Weights of a small multi-label audio tagger: widths [192].
Rows from block 8 of a small multi-label audio tagger, named by matrix and row number. Each number is 500 + 50 x the weight over its row's rms, rounded and kept within 0 to 999. All counts start at 0. Numbers have three digits each.
Before each channel's rows are labels from the 100 clips, of 14976, where the channel reaches its highest value: "peak on" is the class under the peak. Only what is clearly more common there than usual is listed. The data: synthesised sound scenes: up to three everyday sounds over a background.
# c30: last pointwise conv (model.blocks.8.c3.0.weight, 192x192x1), inputs 0-191

peak on: coughing
c30.190:446432446466538488581551484461419493500490547483542512489551550544434448472448612550479438413512515520572614483479477462455457534423482523492583471570471541418486502511485532493474509622492440485553407478534473476454527586422527515465490584475430652472451476475619515517486437538488521556468502476452493470509510478507504523511507511513443513548476565567484507485418517536406473544426516522490529475613537461480494470466607465523463572464439538571497565445534451454560535516489574554515472435455504467468657430558487490470541533529471421493475460619456474523444617507513483598

peak on: doorbell
c30.79:521569500572536421519342544437477529504505525477467457527628500520465535550518523459528441551425474458491462476383557536507489640479536529537489493592459477555521524489482466569515491378515433460548484474497521498588510439446510529459507486534485479515485511480540439548538409495620559421518576501504452532546505496499506461438546401529447541459488420502476522476599491536428517458639503521515519526430439391521517620464466510417528532457466471465442474477572495543477439438417491471420530510472612537519525468557566466535454455509374498559520491542510500476559475472476505437

peak on: whistle; beeping
c30.137:514482499611579528542599543460451465500498489509478570493542543474544462421431611505493508515548508433663468419443540524464523472416521436519578530412455452452548510460506526517514521462540392497486472428497453516473389510484472554436571498502472561419491431544440466479509489451500453371491518490453483515437519568512492483439556409478491521445514417487422475478421500564428476414395513489470423469441447515486417461485425423506430501426488494512464388453468414484476562494503498509469447530512440594549537510501428561449543497514488483449488484513576496465458541515552436399

peak on: laughter
c30.31:531469461422471440513446590487466502481492413502529443417402499550504507507549486555490515493517509469548480561581527465563489533453456516448548488499429516541526493462486536575551458507508452476477512457512507526494498539548529507553489492548526506492515496451561510410598547428484484492444575461589556528450572510557474448609507433565605456564523588585531551530533469464493587513506437588544440538500484590427574513546494542458568460516435532464565438579494510468482474551468471500548380493477590438424443647452550417507400490523438402490462544390496477463518431523384493484

peak on: water drop
c30.189:408508440438446470563516577503570483540504454588659515506479478518437492456437498439488513491486467593568512550528565473505506500475620441523469486524446454480565450493507483495551580452529445517455442499478399500452491506505490472527614485477541421496564477463474464396512464523479508436450508569484499609568486528527541412430450453468495535500390464435516507535485416469444479589448462534522442532543445462420593469446499544535474448473554455441426535484399400492582480440567568451452449524523602537442466576423562492480507493495469579423512551504478457516447539468569518497

peak on: thunder
c30.72:527556466422441575521427540543534505539536488541445561466508511573529485478589583568454433491436521409562481528594433488478475487527521582452499512498557555439501442546563560522488505479545497501485452461549574540491518623641498471491514537546421416467478581389521548435527419518513465454507480493472470513450540508465478434545478520533488486594479500429553514401573493382560535492462503466552559489479493511470459482474553598565455499464553509595487494450536419569436520486571511422432579488505475517468476516447580603493485526415451496482471455495413476475462611594520447556

peak on: thunder
c30.88:485496490452574510476502510459586485455483495518521451474488482458530489510501518563518542506498464511471457558504505461523485541501512600474468434395578467444437422456479520450427471490495417528448502475543619583492428485503396501490526444478436466519479552459400459544476454407557471412492467557513519521552530567490398524465568440490505475496556490477496471431522456467440419385581487471583483459416399548451502553505472476438509470501567459565447463516523422528453550465471453510446618483490570637494512483455508639553404530431517573535549606450519493485414459598491474497

peak on: water drop
c30.64:506479523497565414489501515460544533582545528427459402461400474501570511467462488394615564407488552477462598514517573466547519406464450557512476519412494501557519462486471491541525506472506452474482506493500504538467537466396496426516460477516517520533496482503592516543513529510448431484445508538551491484455459507518539464501535541439529506545498479507477516488441538506540509575423453545551443480501439516403543553506467486476549560481511569503549505485439541442628535538488666606536462558543497468516507478456568599537556534576437574416482536655527551549525603478558621542

peak on: car passing
c30.165:569518547497432441528415554551562584516500479470467554497476464509495583573545581596538533590483467469433541415436534514528499516510426520547532600497464587510503463515479435497442500467528427483604403479547557461428574498379451460460477527510470550481457500468549504509499469510460497573501524560545484485498584503516525527491504579542443469519476581531465504491542484546462493512573413467500474511522519495541570443510519529553479381470417524514492498503398409494444485468541390494438517497468496502547471426525494519550560588460506419466499450348449487448493341433381532465

peak on: coin spinning; melody
c30.93:496608530474491547452478463411465431485537447487474456476535541422453444538485446606556516475543427485403475493482493514441527506534440503509540460438492451451484468548486534500475562566462697497538452551535465505548573476501506521535455460510479472577548484562533528563477568565575531541593400459484438510573495481478469542520449547525523487476514549544568527408561515462469441489487423528444516475466611507526582461552524467486520519487502560536496518546678646396529509557446520464606561484528489454457471511471514547496522486459481465542423497540437496459477587486517456604

peak on: speech
c30.170:449520513448447460530473463539509464563548480504486475496471450471470455519466601489481505514422439433654428496421463497514483533536543469541581527540503426485489496489523498488550573517456502487466505436510409505441542511557572472565566489512517481502492516582488494481531577495561491495527542607475524557440490582506485536487575504536556543473473576493445485527486522582500529471584434550532536441426495446718520471519473534512526603545446451501441380512541453589426398483445488479509483444462528476606416458497425507476518526510477456541517417516378499479547515456537620429

peak on: laser zap
c30.131:432620480585496537518482522496459477520518487426532427535490520594507520464565535437467452542438563532441495471456574519484475437463511496673445442507510474541473468511409454508474512472510469484451510542493456551482538549463519481435512542478477461531576518474503490446485489558482545502429474490422555457490451539508562411444461479534468522563471419481523390439466493489492454446550525466519438496478410478520548455518545446541535463563511521521419631572440504584447394399672501538453574536503474470490594469488475453533431609490479558466502481442426533423602436472471518464

peak on: thunder
c30.163:535548555466450440460481595488576507481466549483465508504459480426445511481485576439451457440603407521449559524486513488465521479517554545502413501476530554479484475499542523423442445514423538508440505439438531583451562578531581540446513495522443537510540486486532469434432434532536523497499526533435491445487547501499483543475492548413463466487448528433456552474538485409517476491533570514493509473520489500568449429492477623458408546527533500509414587528440501551521476482666567534471563525477480583544574481442651634571487439490487535554480462534438586433559566602541532506

peak on: laser zap
c30.67:544526529441426502453490489466505455473457520476553461532559507544500511518520418489447487528484485488521484511516536497521469490545480507501465497476497523484523515452447447450540459491454454526431471442436448486457486531467574564505573426490468489520674581456434488439560484481627503481546570433439451488470497577579490537472529489489551450432493450512424475529412534543418408492591491450421542519444501457636499435451527446465415588637560549536416592577581482511428441454544488570510473484493520556443520507569481443522553517484484525584552452505482646530484498459583576432

peak on: speech
c30.24:492499434521465568445505432527605536481487491498660490535581452502523442506475406498476542445541473722537478480566490560510472502506615384595489561515492528419479483452476476583570522489510587596453445530441451422455421498521472555505536464517439506470474497532468473555492510550477457449557538533478553521449497474509524500465438558476506519477535514502488486484503592486468465570522498516467520529552559452561484533447545472530433556530552567442541515492551493486468530498457519581470484605423393492581438469496470420563574490517497479609502516570566537578505546529492592517

peak on: doorbell
c30.73:511473495490457463489517499548506406475519522443515512515460449451588477413579583466482470528515541502514465578487541505503459426511524518513483496464630556512562468471509492550520594467534462537503458459545512503570475499411576446533514426526501573506547494486550439450574471618544437523488504485615501586479522493573474512624543486504582503526533543509479512564438445544520545519583451534571478528517450574513577531566438487503449461481446503570486499498425531442611548520456535547574433450649593498516574599602464481515506503499413404441598559449569436452529482513477537506

peak on: melody
c30.7:499580532460442532525513492520489517469436547493457609496507511530570450518513555550496469492517559485457544552500504491493503524525448484502476472392456476459542418487552550560440521471522440662532505483498517490636488457471485534503554450577555552590555555446405482526454440442531468468543519453594466633586491505592494654433429496462535460435506516461526534579480435477479431449474516463454486477447611517566506515464457568502580521455545496527445472466512515511462467455438553546454511460585390547467470513521495617493548444502520467564383459562515465459517529474454486585

peak on: car passing; laughter
c30.55:468478535551514432528457517491517508436642491524440546492487465486538541545495532491560507481494478475508502556513538531508552582487601637461494492470509457513493493542593461538497514391446518459519466507494495472486585475498521430560484520521528488485523515485520531558533510454415522493538522497534495484496506523570448386483433480500618589412543461447603557422503460547488478499524403489509437553539454517428604517443482506533471462457592531448453500459458451533448523417595530440458542509613562483577449505455502420513471588488535475462535618508541549574601418386603410529

peak on: spray hiss
c30.143:487419491536404483606536478456442481421498520480470525475433555570496571555488642503532458474484455516528620571520542470506542562624483524550493587537513485467486506491493459592496486527473549528514492480505436489578535451423523501495547474503455474579521455528495475535497561640540427469660523402523471499505430549475542582496481487475534480540517519549457496581484455446449397509540453486393521572455513541491496472511591475452525514462519548554509487431495511481385581645508537481548475495605516477506465494514491515482655492529518501495529495527528421530490504423544439479

peak on: doorbell; speech
c30.74:438489527502534557483521445496503488470535517532484515496500516448527567507534544530506551555571482533499468448511506465528525512486550564540499608532467452474459519518441585409493539448449536521577494488499481444467567554520506515508510576438437551422525466536466475443498537495505489565459561478472474477457514510490461566443549474562534511487523543501495545416415510605514464409527489467474563429386577441599526477531484432461409487551423472495463524558598489551520484483440485506540363395525515516505558395594514485610547480506492463613625513395532522506462385514487677462

peak on: laughter
c30.63:515473554480525558593509474438504517429464506409570541488491509412521452422482505528454513505600459491506576439558501503519607556522495491494503524529473487438482547510489398521445508475467491469442456579450549435424495557527521487537464480544517556426588483464476518500497527448554540547439557476511468578532563483536470381480539438457515543487466455440553513437419571603512558434552522572555505476543470471490560492455483439529381482466457515489485504458524427437437558504480522432412476428533662541459494620559580486529583490554371460496481544487630520508497474435503468444

peak on: spray hiss
c30.142:598530542476508503445504491453479537502542510515496527493443540535491690471559487474569491587482470475574471555481517530450497510712483567476574483528489525481458524477467421535529401466450538525452541504453478474483514536525499575484477444433502458423481488516437498565482516547473537537556489512415533466657390479477438500477492556510458474491557445479450496582550496528429438471560478460489541494394450611525520399495498463575563505399482501456435513513471439456476494557556584466513499488453546434468611439502533449519502476536529529457497502535451441390436481458545460486

peak on: coughing
c30.68:571540541579558479436487461488458429478418533524454473549487463544550537566431370472497502556496514446661389472500536562512474571554465585515604497557391583504517480492520431433549477510489425604488488479522419467503488614486503532480529566506452536487468494539447469534466454524482497536441468506539528541553487489495532474434527458506496484532460478439522545481479462561510483475474486532516484564432468512420498391478489458554526564410520542505475499463481515356441581376504593528521526483601512559507536454478431454505473543520547504513492475618450486404483554399546428486

peak on: speech; knocking
c30.101:488462490491493531439533423509528443473549533483569489474572489502544524451530475489506496487464481528533494472475459510549480569458607543496466399505461495474486546534470469562481530542527401556455481494519521508453412588450578453613482526476457469553532553493468506466474451523506538502491480462542514643618494555546451508497536524555630576554494549416530528462534498561549484392540503598427446449460481535560465489574504475560483511431500477553458413479489545497302462497509488543510426422600515431433425510452495482450459491456443396621410489460528451449469456482496540446

peak on: coin spinning
c30.191:486566479628560499585511455558527620455482441501480482479501446547482490481452626487536445524534511513470459413521570479484503450469438488582459501475567491527517454409480491461454532505475468452392486630487510578450452487503541432505472490439623585506473476509478476484475476428518472506559544539487456469522521595465454499445564465470570469486452415530523583544459477496434488583453441575567486527548436524464580455588549546479557587551538392521457484501492556449537500486487518460477549583559575563519504565503510593527547436581496625435559493539507540536596522523481552470

peak on: laser zap
c30.28:458476508551557629463625522505510473517498471550542511476472471512427553485531442509477456502552476422507454463491519508540511415455494492444479584457422469476510503525556485531512516503513514470594540449484451535449485447465462513559506539531468522491461537592509564478418618587530479452515483491421488522460536594555450572472565478408546648466513625498508502511548493482436538447433560531405500453397436520652509452537510500521455561611549520527457525516547450577438404447620482544525426454476495554431526537513468515513504454487521459580460543494539593521441475467549547489

peak on: speech
c30.62:491509477427459444579450458475474462498461498404455658497556515579560499563463496435528510515471506448553492525493514482492543538454524595460558493511446466457523501568552443449480609442527477530520478469535474481440633511470512510499509550440538532511488445493467505537577480454502568518475502461443518560427424431614552491562440516510505498536459522444493532445359451494498473523493467496445471530500592449603551495466515473476449642536482559565419533448601510589497476455534549612532537494481497489536606418531495518431558464526502440608507502484507484429486589497567598547

peak on: doorbell
c30.179:563489503424552481522493546488451529476485494386469541485498450577505504566507520527477511476452525513474479542524523583598477479557445528506557465492586432553488514517372563530469573498488451504476513490458528525577511515511453495491540457500491490439658501507482474521593517452565452499501497503579468531516620466549434610441518567547515473440522446570607464521397511582467463538528545541570629510509475531493460529485474573503444428525442598517459511494457436412401517542593477544449533534517483483541440416642461559540562515532505460514590503420496563522479398509447499516

peak on: coin spinning
c30.102:481515482484417515515454488540498594540490479489546567527653486562473449505590590475488518463477552488582594517452471537460495470455555503488560474472464477606496578522561591533482539449509548496506428585465396494557605468505503537478533476476521506447528516514496499585508446412538559530598521567500508493448463476584456443508463517485499617465479444495601535451524523486454592497501467529492470524505515464474602555581542519557515498446470470450510504480488580566499471595572419412481549474452478404574495600555546437479475512507475477546449519454559486557635422467447414448